config.yaml
arch: "mlp"
model: "multi-label image tagger"
dataset: "histories of elementary cellular automata, time running down"
train_examples: 147500
image_size: 24
crop_scale_min: 1
horizontal_flip: false
rotation_deg: 5
cutout: 0.25
layers: 12
norm: "rmsnorm"
norm_position: "pre"
activation: "swiglu"
mlp_ratio: 2.67
layer_scale_init: 0.01
dropout: 0.1
inner_norm: false
width: 384
num_labels: 11
init: "kaiming_normal"
residual_init: "none"
optimizer: "soap"
beta2: 0.95
lr: 0.0026
beta1: 0.95
shampoo_beta: 0.95
eps: 1e-08
precondition_frequency: 32
max_precond_dim: 1024
one_sided: false
adamw_lr_other_params: 0.00085
grad_clip: 5.0
steps: 15300
batch_size: 128
epochs: 13.3
lr_schedule: "cosine"
final_lr_fraction: 0.1
warmup_steps: 300
weight_decay: 0.08
adamw_weight_decay_other_params: 0.05
Rows from block 3 of a small multi-label image tagger, named by matrix and row number. Rows with one number belong to one neuron. Each number is 500 + 40 x the weight over its row's rms, rounded and kept within 0 to 999. All counts start at 0. Numbers have three digits each. After the name is the row's rms in percent of the matrix's.
After each neuron's rows are labels from the 100 images, of 14976, where the neuron reaches its largest size: "top examples" is what is common among them. Only what is clearly more common there than usual is listed. The data: histories of elementary cellular automata, time running down.
# gate: MLP gate (model.blocks.3.mlp.gate.weight, 1024x384), inputs 256-383
# fc1: MLP up (model.blocks.3.mlp.fc1.weight, 1024x384), inputs 256-383
# fc2: MLP down (model.blocks.3.mlp.fc2.weight, 384x1024, transposed), outputs 256-383

gate.490 091:550462601481486454438500447470497534552518424492513498520534467550559486506470438571452534541417473490479544454554454511480509488507546492544539431503433445398545572451471482456464461511450514487566490539462557587473551452478488479498428434435471505494462434532462435438545535479562492485442492496501454521521506543475443484547532475549453506495512460462525426505524559502531459475499
fc1.490 091:406484576547512513571493563477456502460474527523509508552533550541442500516544534525463497431626503491513446500487539537515467509530437425465501522455506496538466565520467487463463479541540460502508505454516448419500571541462489485506537573477559563484532520522526536513501482524495581514521540476507548457515426456428482592474485508541459542429518478521512446541550485565470487562501
fc2.490 096:568506537501432479502490456530544463429503516497458469494482509484517531408432472463428517337492429514526440506528532457482559482556517535505503507520469536514503505545514475510510477524517490552544527464508489523487533516507520477554479503554464523512562470393490437528575487483478416479511559461467443503457459488506454475511514500593500520459519474449522463501388466411474505532513
top examples: 001 turns on; 011 turns on

gate.213 105:498519525526562488558506468496474517530463533504506471476524512437472525489472493592412484450510530499473505497497472527485544516493483437511529524521487519542515558494454495602468545489465455513473521510534493454559598522532448453511503447438490599482521428529486456492434479458543499508527474549408578533478478506527511518450497518489479490515486504519508535521465469482481490488530
fc1.213 105:513486535557436515570558436582497480571442523540478463494442476462479507510425424571517560461440488590547534459467485463548519503492457511496471551457479468482452546513584487582514593434456457473519467491514483498595504539528451487517497519474536542489527469502523474524500482532492441480507460587421514582519516523475496565433507501545529500509536509513490477441489467513461500513545
fc2.213 112:480522542470509481519511510479531492472465550488477589463510538540507546522545562525482534562504482528523559547535438566547455469502509528514506504513503488499482504508476509529496465519466493442465462554479477503441507525575526542530529415535521517508379545544499510466565452481538546551506462519500481466540524431479457509418522575459481531578549421453469562495551518491507460536523
top examples: 100 turns on

gate.539 116:489545503565491468565578460482439435392473515473457525498506464509541500519493555460507529505528485446474564546502499416462501491567505508456520536501532496530519535423526447502598498485448545484518510520445516482466541548580442485549500521430524500471489481517495533449504450544485457487486474542474513513524476472475574562445516559580524464497534509513521432556486456518468489546550
fc1.539 117:496503483507448512434491549477554586534518476579505495528449621430438406535506431459561480448401490572484470469482497516516537554482510506507428473528455480536476468553492501428446545448487494451533491497552461441476465399502540479517503499507561451525461503483495482553564549545446511498459462493516477510466529514511501482523492518511565484444483543562475546444533528498432553481485
fc2.539 111:460543480500512456496511510504388466412538510521458467446451536550463557506446499450474529529487477581562510499495585472459466468483522550534514469491502506513453494553531490414542496531536549609508521455485524459491438492526541484569561437510471516473498511505493477576533535514459499475501446450498494487461512508528476461589453441577517508561527534550554426470515454445380497498516
top examples: 100 turns on

gate.486 111:490582531502550536432551491490494512411483535588484414423503487476604507467483515509456510474507456488485470436514501506464479482526549503490496473519447505444493508472533530442438496521553526541535495517581511488519530478482490510519439442518402470437464486538544497564484446567518447597467473488481561519458478538463456532481466525521439520519458489465538510438542568502547461504475
fc1.486 108:477580481441413459514515495488553523548517490543558495465551524521507556540574525596518570464553595492468511506527490528468537500532447523437461576547553522554484465533492548525523514512503462482459419555522520544444535575430392568539503510405527518506492465471480493467488485483541540515531513474510485440512522517493582503506528453436535531499558610563531501500480519596500589479500
fc2.486 117:561493467455480466454514558510449494534521462494489490531518504468474500567549535515457458445507485593515478521543527460504451503539570474484503524502458500524492516547454490415425477531492485510511498431514490442548498449628414572476507494517492503499468471477480537478548466544533461460489423494579487481486475508459505450580507458549520517502510506420455564475564534456442542480457
top examples: 111 turns on

gate.376 120:470468469498462493514470512515522563563554477416520499469516437481400566530512525575467468545517434501533517465457511481473529520440418526531542525495522489516473556530516530504506471572496472467506508448497492397452495397483555468477548525451484478467494522508518528587475534500493476560473491479484523455490520528510504536492502520496529479556464511487512453532469479516523462572496
fc1.376 118:449553487602484431483433515531462525543512495446496492449505477451490530477483470521470513504504482556517510491525523431472557556538472500516535484529512464528482533456423541488496511478463509475524478491574535491490469557536519440541553515497478449447478475446565558501517525486460407556436501457459444497520481568492529506469471510480516522543535475535470495458474458465564465553494
fc2.376 123:499555483529549529465521468526497466558510517445463534438527495533508473508380492530524508418508491544444485535500509502522539483437459417497492400459528495511511471557513522505496463529568498499493525527512532524480568484434481466591571482520480475503495521520445522436464507479463501440569458463481475494488473495468568469480517464429517455499511517505550511421537506483523452462501
top examples: 001 turns on

gate.701 084:476527515549496452450432544540458523506483464533385408509576524485476472459463495467511523510458463487472488522580547496463490479481563510516454546537478514486483534498527493485431523508512437440509415487437539432554513552518516435505462501527485523496501488487523546550468468437523521541551511474470466462577483548418578455480531513476550540404504489568526425515511432503529450388522
fc1.701 086:542530515545458456441428482478486501510505515522434415563496490516478475467521563489496498547562505504509509579598519548517427438457558486546482537501396514428473512494541447508396489517513451527539512511495471447483533554495612471523549524528470515486528482473526538541584393502508539504512490507502430490485449526490573437503495485484545528543471531541563458527508508482529443419521
fc2.701 092:605500544462487529516512456520517576481443484508499558492486553472439519494450455487493492592508507508577514556482514578519467529489573439451467436538564457452497640448518495485435503468545500559535510519468486489542502486487530595516456442469541534475538515497531466514538544417434540462574486443561516518439412501431568393492510501499524554491525480497534545484449521446472519479394
top examples: 100 turns on; 110 turns on

gate.737 093:559450512433490454520489510484530539490485514428544469522384529531436552443609429472454570581518541471460507451485447518509423501495476509499502495553531473547488523523500487438546547467509537526482541419481485534501513491536459522452489448527457422526467516563506553529516547479506545508486499476463562517455525538550492503492455489404514496531525501484573486500426494441472501467551
fc1.737 098:543601527524494485474551537543587508539510572515486526423576432518482448497496494516537505502557494542488543553561466482498476507526547489475517491490512560487532525476494494530494526436490498442516557505382433536469543486484521495463442553472478526545515497435448484542444469527482542442499485476530528515459529467467485513442465472544462471450471508591575515536528500494469440499413
fc2.737 095:501454420563432542533487477507516450506480493498565502419571557608499559519508514483493591519451487559528514403502539536545508525536455508477537504488474497478542514452533466512553482469489473494517466428515517500498553489537530544497520537522488496480484492474519532498567442526519459477504462563499445470446533551530512501452583569439492446442499443537458503554499498451456513468529
top examples: 100 turns on; large cells

gate.503 129:513549503544511610467477497513509471489538511534560454515536519491551519444527447462536487473456550532510562512503416505523551460502458530501495509483506456501518467556486461507487506402529527533493426491477455427542577458543517463546559496507497633543546526419579461466537498514508432508496507514479491467513464467560504487462486497514536493492497505598509538491512512503443538534487
fc1.503 126:425563534523528495519509487492484519522461484578529489493550497504517499492533521481422527464391463486545545505474558468537486598436539525442469575515425470545426533497436520493453496440481572479497455506451488468466519479489538500540494488478530549590581485497516453498526517473516500460502484483469449531520465500499442498469484494568488489512499440484459451540556484477450528504488
fc2.503 129:497499546511488433500507489510491446535516460516529490541508441513526604526409488444532502540428474515498564506529478515541529424514493518534463451501503528538476536532418560474463519526494539488533538469435440590506466498505538460543484425524466466434527449427400539543539498364425552533556421533533458514506493506544497482472566499470532502482417481505528528483458543535495547469555
top examples: 100 turns on

gate.239 074:499523529526487504510508482451551499460466512542508472495548448471509444504571466486560548467540463507466392548439472504486522554433489556559590531515487515470526477557500520548521500537526521500446499536499559521539542475526536532526487477467487497544454497473517522517570543525433501596489547481523526514526578532478514599499524438515475439492465503507497404495455520511432468434488
fc1.239 076:519479542443499500458431507582428474480516501445504509517542553519489496475465520500469443506490509525552516438533500486524482506517479464546455553463548456487521518466489528456462522471534542522445521437507445525432540545452503516468507475575541492505518484588501471474455534555550498453460503560578488530562454489468486424521465552456551442534560524461522576483530544506504506526553
fc2.239 082:525569537519515386499502537486477467440505460490518505528493550509529470480436507608515499489547487505473501474486505477570443549488511471494548492526431546488489497522503420474536475386534512515419585484540479513577505499500467571502542546475474521455490567574475486487462443544531500540499435544488436618471491472506528459455487512488573424514512488509453492404486515532451461504505
top examples: 110 turns on; 111 turns on

gate.592 115:515483514477462474461510521454563472501472585498509505417471508405523504517477454480548533492532478533588495487522516489501546540470481570507457522544504514550469497563629497484415415545525443498492490515514556474466533562487471471462481507426546459552538597477521544585518455481454560553517486529467517468493521474394542544488497503497491476503548474501538483481504505473471519470523
fc1.592 117:491472481502456487593538456496541466550451517505487475452482456573486564467471506438555526497495564499539545536486507523492408542524489578443416483547564532552526513475469459439550521583504489549556497508460551432487507513470518545464467425483493494493504476462528498479508468536504452528558481566446500477531537500454501469575427566466561511440479463549469514492538443492480492475488
fc2.592 114:515435528484516510506484527558534497454499413461510505533465471532446549426502515521498488488527502580463510543522418495522429449515492490523458448473498483531501465498483490474496513571548518511559530569539444452532489480499527535521521520536479486542509558520511455531523479467507519453529491533536425547491507483459544520487567492513481441401544516484460483485506511564521472508414
top examples: 110 turns on

gate.43 096:483511519466492547509546425506500429546454478447540490514550489490526493501502576452538498481499501502576570540622541500532539625524515600507463487538520515438503515519491529531557423584465491477519480456462479490503489505522494467478461562556488497484487493480504538479524480519404504491511491413475572482447458504518477497477461513529511518502530475435476420447527513487544553540498
fc1.43 094:435555539487467455475375493497529427520485469463440492453445450516469511502500481515499587575522550414588539493493535556518434574499475482481454496529559533465472449524463488514464501506500521545460567476523426509481434485559538457451531520545512559525503492532496461580504458530512507571480392599534443492435457560549457453458510540552505489538516488507437465510493550493495454505561
fc2.43 112:517448463593553492444497518546517533545477526553566455458524483490612524515476471493507454471402474532470457528490517478516457525567467492491416501502443461563492474519454499515521534485500480482555459558501503525486534583497548522482500491442512449515483473447470496507468492438449462571525507559497487465513524501535456477485507515490530514443547500462530448502556500504544461474506
top examples: 100 turns on; 000 turns on

gate.141 111:497474438452412488520524484421430547487502521477420512596477508483481483489460529524525478494480550489522481517511567511498507520440481495442511489524519496436512504501508511542495462499553458508497475511508452440460439466514480502490458459489463500423539499489510483491536513510522491551442471567570538557471473503471509481471509543524491527480577550524532494561487524525557533574433
fc1.141 107:559504411507513471481506528532461436483454459468490468480509504514446450513497465525463520473489545543496478575435468541493527531501484473510490490567490535498473537484499543601537441483478533456443499478423513531471442537552507485561457528505545502484491494431470553528487505480553483458535552458455477537493497489508475483530466415502513472544439573551511495521470477530457449427567
fc2.141 109:460528483556565481483416502521464463485479451539560478483479492545530499444529481468489535472485463454451406484502542503482505549459515454550496543507466441489502508473509480494502443518544492445569505486526487503457549496326492419594489527494501442453446501484499485492554493553552520500482514506519455558490576493445496501502451507570512470484461525431494511480495479460501455428485
top examples: 111 turns on; rule: rule 165

gate.714 091:486554482535466489482467502496472503501490550519482513516502502447475574519460503525500473557496453514480492500556532442453516508507401523527582535456514502470508449597514456481496539473511517496531503506588521448459479551506443450497556444554509522561416483476515615458502511477469457447552471477509572435494509529514452539451572519573632570527468539553487480429537499426511488533470
fc1.714 092:547540563476423489511504461578543505580534454478523497451467482463533448459460449454566516530519465493493435472520560472465492518498442462509557525418515506450471457501485490506476616520438490478497528458551476472522429439499456518407469419523455483501514464484467536478469510483513454440506487445471480443474472466533478525494486540522491532467497507518517525444527534472539480593463
fc2.714 099:509498482456486461529486531575568437521468536459479521578494564487592448540415514502513435416413519454515576429520549489499493412460475514476502434487532507520530527512507609504496456584534497474549506497512466437484501538532524498456538439468479514481538437563487503473528561482505552492465558480471581486502513494505487526439436541467468485513513456488508534564573546463505523535502
top examples: 001 turns on

gate.82 112:490499603416497474508531504490575598489451506531493508522482546457553555540563475480528582515566466488506486446553496483583468520474493521529506555485495545546471485494430438546457529490503517495482532519548572468522518481442515559472502486476532495462500529450474540507471508495531480469476588516556501483491460490454472510470478507490497441587570481512502501467469506516477381519527
fc1.82 107:556515442552471513452525481454506480478503473471523542482479453539453490568430543532526497573464477457477446493477477553438527461463470441509479437465483443473540483478500537468519498561513483508500434525504492589481499457497529540476509470503446440516491453526472429480531542474501500517439450519476492493530520563503569519517528472569488510451471505466508443523541515480534582494471
fc2.82 117:528523554421447540528494405493527505435579459482501520510589454488533576474427511557520495442570514406534519495470443540494478528533493514548503547529486487521417423516395473595446443496461544451482469453493497498502538554471469574479484477534485457544566501502554526536558588521503419467541544500500523457448444502458473533459526464457502512569478525483527520572501444485548589506532
top examples: 001 turns on; 011 turns on

gate.264 074:520542496461583483470542567404463542468428493508472529459575502488434527561481441478543442496507488469465470429518467482549535556487481600477473497464512533473482467452546424495570414466477517502468480490549483508499540440475527548485533505527504492523454453567546493513527501450469490456497510485476512566444508542538465566479549445479511549489511486523485409532506496533470541455552
fc1.264 075:516492457476483480521483476569553464510536455481433533505472526506523491473452498533459569534467448530532477542444522505527493481505521471507517484521531543451533572520527532570457520522489483515589529500459471464480464536476489445461542527481420504475520452489534490512461435498540551525547532515492508450547484479494516498537487564524456441481492430495568558485527438513542432519465
fc2.264 092:501500504537494486478497445551556476471498474505563464477491525524489450455504563541486483509580481583482559467498528542520449566537467467523449483533581538499533438514512407515490479467494479509476483505521540519502490470583487486482533461544495474438543462585461477510519494459574503520443416493518489510539473470590499508477505486498480551486466473477515503505511518593536496512444
top examples: 111 turns on; 000 turns on; 100 turns on; sparse start

gate.103 110:522488503476468556548476468613485492463449521485599499467423474516511588477489568557530506478478481526469495538461465575449474487486507465424481463553553484519473457532450577530502537519502519478499549498536513450569497466528455541495536470480505549494583546471544464477481554485445469484443505527537469496450503478488515505504570435504578474460527471502526440567561569403441492478441
fc1.103 114:450509408431529515443501528525547528490453464501532498429387514500485558505491519529462478492492506523477515533504495462486463510495511489462489482571486508543505496506434408534502499521494513527522582461501534438549543446445456578511574477545448493499542548501489468510497499420504424479481554540516489497473489524489482503505580473544562457517465542524492505475562576432473518495495
fc2.103 108:521518522540462449554453471506464426480438428514501480517467484447570529512481518537510405548507463481539496501481492534538461468635494536427481484541500482443515580495549520449466475477524533492491484484527560512516548481568505522473526530514480472562445512520463587496470548513479528484563442524521560528496466508503455575519477500459510492553502528536535577507480456570473549541528
top examples: 001 turns on

gate.451 083:430477441474486542455559427529550546506486491553514502520389498537507576457544472538466519477447522468500513502441533548449500530514540451486480478518518529522486498479529471513460509536516485513514470503534514458510497422484584520547525503448459423563546496527505609511574468451491500611510524537558478491496512451456530431520531498546498542467456494547493509521489484514473463490558
fc1.451 084:470555556507532444540513427493456520503470527489551461570576488521518446538496495480499499447496498423486481515496493453492548518512456521485527458478561513506512500562475513461499474551412525487540467551453503557456530570517426503433461542524558599501448492462495450497488434503516434447522508451582510515507464506519536494473487533458531520539512410494521515488557495481527497499542
fc2.451 086:517486462593474513511511499520511456451504492503543559475481574449561493571484467524488472594485490550521520443499571505490509484498498477548566539477529487464480517549473472455472502522531478471483540479488541438497577539531493534490565421580476510490612535424499448462468403498511513482444445474475489475520513500541493560512519527550481462499470485529496534434578562464487511560496
top examples: 110 turns on

gate.19 074:534558569471529503441538513505456516526492489478499581529516524478505450477441536500522478530556450501532442524518506521525482467587462470480541566514512505565547463482538435521499530511499518585510534456484517512489466533575495496506550443502521517389497413490527507494451411430536509554451476494480498557541532508493472524469525498526571523471535551519513515570469469516540532439468
fc1.19 078:486533492496581517417523472458513495547538533525508618490428479449542461450520524525537431497517481477493436502489542524549515421483493468459553493543480533554500485538529456444501524460534490581463576521437504491426499464496476489478487441505533442519411559536530511473529498577566510510496526392516485496499529448509507465430502500458489510442526471457491530562563520460541541533439
fc2.19 077:381488464489543501518519537497468481515597477533488519479483596527538524472461526477541500573460557532444573363529468489485517541515510494573504488492524510579556549478550498475492545455468505404586529498548553523486491489474504495504461569559449520443532568424498522548547500466527506525437541440463469476462468480530486479576475520513501427548493528495531524554572526551529480503502
top examples: large cells

gate.377 087:479514541465560538574475469520466480475534515530449536524435494479511550533487494479556474481460454511547427480431493457501433562487456421564465410470543518524480566484410442481515488501550539577551465506522536461427436554564489521542525393471527514465581434515514487487445524519530533477414486545433534508505513515489491523405388447546523484497579541505488471486501526477556488506509
fc1.377 090:522472495499453508548527442516502522504545490507506477495457479488516553507548473468500472490512485551523468538520523491519508499463458431606471434466491500494515499544467438470470538471506527600524472601586541492455507502526491541465520425556501507505592452470458443468514498499540527440465459487419466472491514510470505516443425424497449452532602570545431487505476575443556490425526
fc2.377 089:482473441487451514541455456457569529487450565514530491492472442475514536520541572486493531478452534459511495547580483482547500464453532442502473505533444473531542528459486437463531479477528482580532534432470468460528435435439463552477502542594477528530519534472511455541452575508546553500508414471496502475446528444454504553471529503502502461477470542475516594488538516522490438470476
top examples: large cells

gate.205 089:507510510512546503487494473473449474573505510509502451431416528441527492431496463525457529432532502549499541435538524508586600544530451502538522501478512435450541574500466555487497492471530483484508475458469485493461491492557521504519480518473496432457510495437470545568481528520500449462472464483591565507488561492590478508560474525520427514450504455522549449463510482528518488541447
fc1.205 085:471454533515498427548482485505551572499510524465512480484538521488532393568435537532496504541415489472565493498567504507490419430493524524503586558496479588504540509595477504451584457507557525510527452547569544486484509469427514547483545478483454448462526520510525547565527467503571467404544493537513530495491482534482413525493485542486464490535458438426489503518508558504494563509497
fc2.205 093:430507569468490514494480531531460446584483517539505507495416571537525562510446525536556558569542524457530571583513460469544610499542519456576495496522491429427440488447504534473517479505548483419497481488507472491451540481459551557483481480462463424519468512532518546492515500499490578501465519445529532556518510441461547475522476490508477453465443471530534480504496492500499482437492
top examples: 100 turns on

gate.640 078:489427505470495491452434491477550519532529520476504462521487429477475491495520521510490576456534463582489518438507426538492461499506543566471509527517475461554469506538515479504475557460542511439509514488504550512548539443477474521495494581469480433545456520524537469423450504501385426538499495473435571473529519466465534535532499446489479547471542549446475551475439549473485517495503
fc1.640 078:478463488522444491529511494487432533419511526453476559440501533523548524505543518487506468527477577509492543575467559454437541542474510470543441487490514550443534496500487519522520454543557533593463446522474430453539498500544553493515534436596499500548574495393466446536520486473510529490520487482504516485537500480536446501570453543498524545509466521537507438546552499520539522498477
fc2.640 092:490485467567560533477495513543489475462450470479567456484550531494580429489478488392464494548516522488555547546466526478481458498534422572538614452502510549444572483457523482483497526530544500529483522466551492450464479430440507552576554581461413524544447500556436531560506521491616534448441548567516468533547512538407546569470490484513502572472490458474450495479564545491497539474474
top examples: 000 turns on

gate.69 084:484548433449458564512451514474553457494502505473468527527595469570501472446475507540530528503474484490514482534477468503386468538489460501486402487551522468554444477480531383545452462508483472519489510481513461574504466523508421476444510534468543528487513485540483502508490520492530582481488535530492469480417526522470578475509475489469515480527449564486476524467481483417519545484492
fc1.69 084:435458467525472509499522531531520507526493518494430531528496492525543530501481476536519576488455481504553463562504491485482490506478485495562426554545481511485476526526516387523545493517438465446501536481500556517497468526509464446494469536484533493507521503490468476493523537524497499449523529530484507532443519567521484510543477506475452463431509459530470460443437484394546560441442
fc2.69 092:556408510499497518459537516551546501550442521495508461543497513545441449513493517493496444478499500416428485472508481567504546543516494454492513501489498506503525495483564501445538485510500514476619522452538547510501511465495546440417444499506562496549536407525495502497517528464465433450494446481516478492490507486548489449486436489486479515522503495541533474534448476440566530591429
top examples: 000 turns on; 001 turns on

gate.512 081:523525485512494561536492505541516547494457522462490535391492515427531506554477500446525509520518490533487501513498485458511537519522477478542548542460464528512511522498515521486546504471483430500479427450470428503448522471473550539558610496547445494509546495520585478512505454490448434541506506510480423529471448540521523572426493531451559448494446491472497458482519534494526505450492
fc1.512 082:473430529493564456480457480508541547461468504513504517525529439499514491483483517497456518558559485546511461470509515494457456543531534478517471602538480463575502504490462493502494516462449498490482480545548428462466471486498520498585494525440481523430567425501544425524444477470497463486434524570514464533519489489538574517525468461517539494508488475523538580471554502488530473553528
fc2.512 089:454462464460454488482511454511503544493461529499521506525491496465429581515544456520527392450536493499486589525498529480553432532517553520498523508499482512544513370395526531537447520530453493474560521503538536533451552511577488495498471484489458487475481452551517455541509420399464489562489532496534513525503549497491503530524418534501467484594472477442491489497426454485485564560610
top examples: 111 turns on

gate.359 088:446534471484566478506480482492493471477412504497466440488488489527545529484478497481456544450530500502434556513486582511480465546521506494511510511494553539480481529498476469504500483493494556471634495542504520547458510522444442515527484468523554493536476473491527507481478444458460512506540489479537526451599476443458536479490556574568486496512497509451515485511561461488467479558489
fc1.359 090:594400531477456538521492593488476592468581468537519550508482576467440451489506534549489472522489433517562444475469491497496496493498476520420478506518405469515484517462516518461496527526512463508429536478501502476504535517532547468502520515451549537421505460470433450566527479545486465475501507516481503542442449542543523539522507490415443530489514513534498434581495463495537451434538
fc2.359 100:434501479475548511459507463511508504590494451521513493523457522523565544530489512465530536506442562476424546501513540493469499559498485544467499494416460473527448450420550559436467465571562459498479535527499439510455476492480484556505459573526517541497468511477537540515462470563478485507471502502508499468523503463438508417508478529520474469551562463466526449497482480509486533513498
top examples: 000 turns on

gate.149 090:509538497515562511528448506416566439567416536525489503509503519469414547553509510472503427584509454550515513507505456509474398469482563510507458498496523565507582444446541508507495500523477527526536481475520495478501488447444508551420474536524444517522491442460525551506506509491533502522439549548501483450536486494521508436444589521527528499422547527518512461478489510506435495412455
fc1.149 091:479454467532518488438506580445472456450535481443516470522533532533524532485554489496517416528484547477429509496401458491530537451491489517521458465530529456525462518435491530411580489504480451410499465482489444505523493446564525542548550522476514482483447555515489496516524460524519456407529431472410514560511497495550462460549498499460471444512450601503457453405494466557449511561500
fc2.149 096:565519419491472510519470522513500486559520508530490560453449463505563584512446522452424474425469492530550554569450512553481498447471492452518459523444436501500540506432546449463546458500514501565431465501486477476532452524406434581466511500480472490427474512474548474481489543476461492531470518563445536506595542476520474584522497496558517457552500485470461500498502443409532542477527
top examples: 001 turns on

gate.555 082:536517498490524490497418459498481429471439439494484505510526452421560452469500557537492532533451483536502561521469467447467466527444432457509471455526424549466563503504509573541523460456442452523543543513468562479534535461499482505467532447489441581525533551534535591571543475468494468504440468530542508543561475449486463647489524558568495492524478498567570442487477488522528424445546
fc1.555 077:520453496539561516498526518459557483535503541387538524549478510466449490584480502477458503463500508462441463546492488495499541537552517471492473493492484423529498437535480474437494518500514478557549483546510538524457502485499510551581467535414498441497544481452523530479485536616515542448521484489436477483485460425436439484532484522568483520516516501514528458534495589582524482603418
fc2.555 079:497559499512447510582576435525510508432490483440430448590501500445598578487519443500480488522494465519593523428462498513506491483514493563458453486444519508512571503533537553487536491512517556541503470470448424477503452515444524441462470428484517481496556526580429475567469463508504503519439523441505481505530546507536555399426452529494575515449528503486517424472493581574517510461528
top examples: 111 turns on; 011 turns on; dense start

gate.697 105:442444457485527530439464494514529557486540521558493525466488507541503530509546476508528519498556511532535494552501490513463475459450483576478488434474508523602587558568582465439483513482565556548493470494486489500515499491511566559503481527453492449487480504452479471422447477542499500569512488519457425500545518483479540478503464508551487490420488522425472541544452513520629471526463
fc1.697 107:544574563485441512465508475490433510501463480490497452522553476484569420475486481492449513436468551493449526466485512467513551565560526533505560479547474518480474467451517544528512467493458456499496548492514527451502534453537480514459550457495532517499535491460537537532514488495491457496501545470538516507533512508448453396486524491483542497541531507549586502468529562563437544406516
fc2.697 100:384535555511561549553439558447483476500418462486497511514508517548490509455506404536479530431559535492485465494542487435450519562498469467447479425496511510478495454470490476492505457491445553516478531547491475520482466498528491479503488519503518532561465465562521533513544499508485474430448489502545528449539533521453539581496511518592476510547461516516456503467526460457459431496576
top examples: 000 turns on; large cells

gate.197 132:555509461569492422505526513511495507522515467471488538487528516504470542575507489449530543490506519484508549462495496514462473520520500449507481563491500535501423455507421508481440448499498497484459463491532482522514482565515478559500555506526542548428499462435516515497486554471434515552515600544463496464514413477470527509491516580477473548478515448414503482474510506510535491518498
fc1.197 129:458532477512530565504472506482452484511539510490459518478471525490466534557518547434476528460432481494464563589536564478449508540500463508526532453484459546476578479497455438537488566468530507562473542574427424514564505502512500478486456458509476560460455486534543457475489497510511543484550558436527499490532487503493520519501553520457532404530493540487460496452494538441498549541501
fc2.197 129:493587528441457471507455527485467542538501487483480519491470475505424450539511490558511495467495532477526579557479527487535549561480494534474491472547473473529499387480444531529511546506478450589522478500425480477551475533429464464585502501476453544516514495502480549576458560566484486454565519516464550524564486556499518447542569509512469515504494428484440483491560499492535553452433
top examples: 001 turns on

gate.510 096:485557516481467540493495429506452452608441437491442491518547452500524438477498499512497518478465484474443458488562529520455389532519488554496522567498479464457528466503483467559554514472557514548460485485466607465503467498551467510599481469507543523525572520520466496448529503499418474534480517467470500556505504446477568489462501458526503478503509526474507489434474499607474520447465
fc1.510 091:507484501411511485471576461420458492452508495469455522488519491444459490443508521535517484437506495515461491528578553432473395489493482530479499517485459490397509523489528465464525432480514536439495483497522514501495496520485446553482487476466519448496477568573546431498573477467458540577487558429513497460540595471512525494510500528545539509509505540496511496432459568543535545441422
fc2.510 102:510498499509495558475563501495490526502560443468434593545513501490528490493443500480439516495487502566520478439509480502506465571490523482463539501480513426534516566524529561520440430518452530453536522513463485417466527587474536551415538478462549475524432535549514529536533450499412386494519520520448549528493444541535477487492438486527505514552514476529430505540502423469588485489432
top examples: 000 turns on

gate.425 130:405515448525560559506498467446461485544459506420478480508446495490496567447498503485489442515446406564489487438588498458513450456451485512539447471512438547414513514491481527442494459444549433443538428499513468473595564495513489525525536485443530475537481524540545458502448516592413484472454502484456481510483614508583380497505529497448492495539481489585452477481518472566498543495506
fc1.425 126:424497421574551536521539514535439474515444520516448467556468462461538548475504536561481498446454456481518566460598492529519474560483455477601420440567500576441517460518493488483475488443552493496472415497505493494545493503495485511510489489469525479496460512542523508544457564525411469513495556510532500510531554500537432501480522578548574519536510481549449450504550452503505484531505
fc2.425 124:549501455444544482452546466491472615550519446513469530494444539484570522561460499501479452474446498480499489559482523502475535503528517450489526508542503577509498439494486492531484499557396528468525514528471511452587565485599504487567510549558440437475528463547535516444508475514533494458503540441508493445518524446500461462479479462524513534476510546494477525405449438423443525391533
top examples: 110 turns on; 011 turns on

gate.753 078:503536611489538586511542479521476513489444424465517488450497463459520464486454471489423557494464512490463525537419520573493529454520479484494525446544526560493470559564506452478565487489448480505586522518500487511456547482496530486508536536528555423498516555501492483581515480510488538500512448533516509537445442489591542533492555490540526503505503420505519403573546462489560483497459
fc1.753 077:440478421491478448497474478380476542573523489474497522515584551442491523506563523486529430482461468448513529508474505484482438544519554526482481551448498567502536496486524555523487581476445507429417495413482470439505509531494463463494525521516468537542461470493513508513447564499560442516523520446471501472523549459394443568410423478493493531467578523550478595421554522508433495553554
fc2.753 087:543529462546580537452454420456552489460517552499537478437526434532455458506476459526530549536547481470500532486451461513478500472477465494495459516483449512493408464437485489481573402553562452527540502459559376487435542425480509536552473523438560441435461465505453445463583569445528479394484471467475513452580441533481452451499479512490428463479507484563533496551620479548460497497529
top examples: 000 turns on; 001 turns on